From a checkpoint of a small contrastive image-text model.
Training: muon at rate 0.017, 9200 steps, batches of 256.
Rows from block 7 of the image encoder of a small contrastive image-text model, named by matrix and row number. Each number is 128 + 32 x the weight over its row's rms, rounded and kept within 0 to 255. All counts start at 0. Numbers have three digits each. After the name is the row's rms in percent of the matrix's.
After each channel's rows are labels from the 100 images, of 14848, where the channel reaches its highest value: "strongest on" is what is common among them; "peak on" is the class under the peak. Only what is clearly more common there than usual is listed. The data: simulated telescope pictures of galaxies.
# conv1: bottleneck pointwise conv (encoder.blocks.7.conv1.weight, 64x176x1x1), inputs 88-175

conv1.5 095:107122104081152119118152164142154127123155147118100072155118102100141154185170126165136124081116114123209096182132144092115135170120113135124136065058117113121109199096158178140181171068066110145077123138110119152073184097144100086149102099172131105210090146101105
strongest on: many stars; winding: clockwise outward; two-armed spiral
peak on: galaxy

conv1.37 102:112178168163136100153126141122112151117157112144173112140107142140142081118136136219108124060110191099184171106171212117134190126149162128166104168132154076165176191116053090128164142125168097208103131107176160120187111126128103157182124097110138164114154096111054
strongest on: winding: clockwise outward; barred spiral; winding: anticlockwise outward; many-armed spiral
peak on: galaxy

conv1.17 102:161069147127089145143097109125136120102121134194118097142110134100123105044131131168174122169131168187091166114095177086120118139144082136125115136067166076087137171188082137143123065135123114189172104152125142151189096255195120124114123100110111106128140103097122
strongest on: winding: clockwise outward; two-armed spiral; tilted
peak on: galaxy

conv1.25 099:118166173120136147209153065175104187063200116078174111144083111076174106080142092153138145121122137072149093122169124084123179115156165124194067183127090113123118198129089164156094151105100113175140174083122167131145054114071091131162158157047131137103093064107096
strongest on: winding: clockwise outward; winding: anticlockwise outward; two-armed spiral; many-armed spiral
peak on: galaxy

conv1.36 090:115127084169137158155168131181144061120190094095074116123095101042167108117114127090137098068163108075178070195116146104148114128095189102154146085051192081098144197154107124126124086105130130210146146100112125135151137089118168159166183151129126163148144179041162
strongest on: two-armed spiral; winding: clockwise outward; tilted
peak on: galaxy

conv1.63 102:122090132093101138124110155114089141098127161146174114132097115186138120107148091180105154148141077228121181096048154134162069148150149071201187171138088148165117093071098139169099095175159138147148150064145167120103172092156029146097146146156115123121106065068160
strongest on: bright star with spikes; tilted; winding: clockwise outward; barred spiral
peak on: galaxy

conv1.27 099:145086148084102152136134135127106093229067136105114075109165128149141086100103116082172145107158146117168094166152089108125036138180171098104161092066138194255121083175174143143175097155146143177099109148120168115115051170123143149158088118158140118151117106124101
strongest on: two-armed spiral; winding: clockwise outward; tilted; winding: anticlockwise outward
peak on: galaxy

conv1.24 105:102088172114125140139149092125108120165105193095076156169119085085155151030171088130132143145148068133176148115124135114088103226089136114157119092149107249138086108084126106035093076119155115134120111116173117209158159099138119092149175149137136138129126142041168
strongest on: bright star with spikes; two-armed spiral; winding: clockwise outward
peak on: galaxy

conv1.16 100:157194103104141126101157149143132139099145161050134146097144169149194183163099154197144130159164124051057154090101072109168115174141096187171168104122145139158133099185071123091135170093104155136119129112135129114119099123108173150126151136139158189138147142107119
strongest on: barred spiral; tilted; small; winding: anticlockwise outward
peak on: galaxy

conv1.45 096:142148147125141186117152117184141154163113157137166150192143161097147136116102206089159092124127085067074125137142171060138128148091062132122140110054143090099127188056098143116117148072091124135122107195188136161149123142069069118079109145130161154184128077083097
strongest on: tilted; barred spiral; ring galaxy; winding: clockwise outward
peak on: galaxy

conv1.52 110:113179197110114120120180104132141095133068156131126106152175101073105087171178154094142129088158170114103048180133080082133131133139126094120161129116124151078130190113107134128151199141174089125150108192115102155139036067123088141126154155152121116165162127088122
strongest on: barred spiral; winding: anticlockwise outward; tilted
peak on: galaxy

conv1.51 099:091129091122192138178153188115108180085109178084072107127139093143111119153105070127124191123111093139048119139111093142185120123109126225131155111171194132070139078091078085119132107154110067125094124103130139134081147098126118105111093135106191122146151164210116
strongest on: two-armed spiral; winding: clockwise outward; tilted; winding: anticlockwise outward
peak on: galaxy

conv1.4 101:092151099089103165137150110129062169126131159135160213114107097142116084096166133060124137139132104182083124085122142112130128130136123092110158179127069100145148164118084162101136068102093070159132157056174103084170185103144131168090144152077120094103120125149146
strongest on: irregular; barred spiral
peak on: galaxy

conv1.14 096:117148139184231119153113129110148170042107143114119116088145134104097141120163143083137129109050077101134087195135102096139219192123130183190129149185190150101136150127133100159088152078077131098108120155140155122158078134087160123125165131191127088098129116076128
strongest on: two-armed spiral; tilted; winding: anticlockwise outward; winding: clockwise outward
peak on: galaxy

conv1.3 103:090064094177162180144134149159126104081124191118117125114125098109150147175128102174052107088104129109063095200107112092094121110128148209132118111190189065140098169157115149095112170144096146129112146071147074120105132134092131087129081104055135123095166072121026
strongest on: two-armed spiral; winding: anticlockwise outward; tilted
peak on: galaxy

conv1.50 100:153088102096074143140126138146163125133143108069123128127123124159117076154095059105152084185143109103124100144194078148110116115067103144099118068132113151049151111169115147133180108129151138165173127156163110136128129152151213110100097136091136097138190096084193
strongest on: irregular
peak on: galaxy

conv1.1 100:096130156117131132083150191095099099157112073146122150143161126133090128103168099126119087114140116141069058128143187110108149133131084129074148093079111107117147143099124169147158174079110091098107068130122140122126103180128088143182127170188185142158173195089107
strongest on: winding: clockwise outward; lensed arc
peak on: galaxy

conv1.38 099:115166071149218115110141154139115124127145151101115178128145115091126102131141088082104174128088099089136133070099133046093153173108109135050139083156197170095128176148137078099146098121079191173127123159143091138127147188164067133115179129069138109129144158101085
strongest on: winding: anticlockwise outward; two-armed spiral; tilted
peak on: galaxy

conv1.8 095:128132175133119090105146093139169128128087124119112143153084124151073085072105160127118127149119160122132021193127179071103149144169106114114148165139153066148113058160105200142178204090138155125148111075124133123122076147074075140154048135215137124112139159077112
strongest on: tilted; winding: anticlockwise outward; two-armed spiral; barred spiral
peak on: galaxy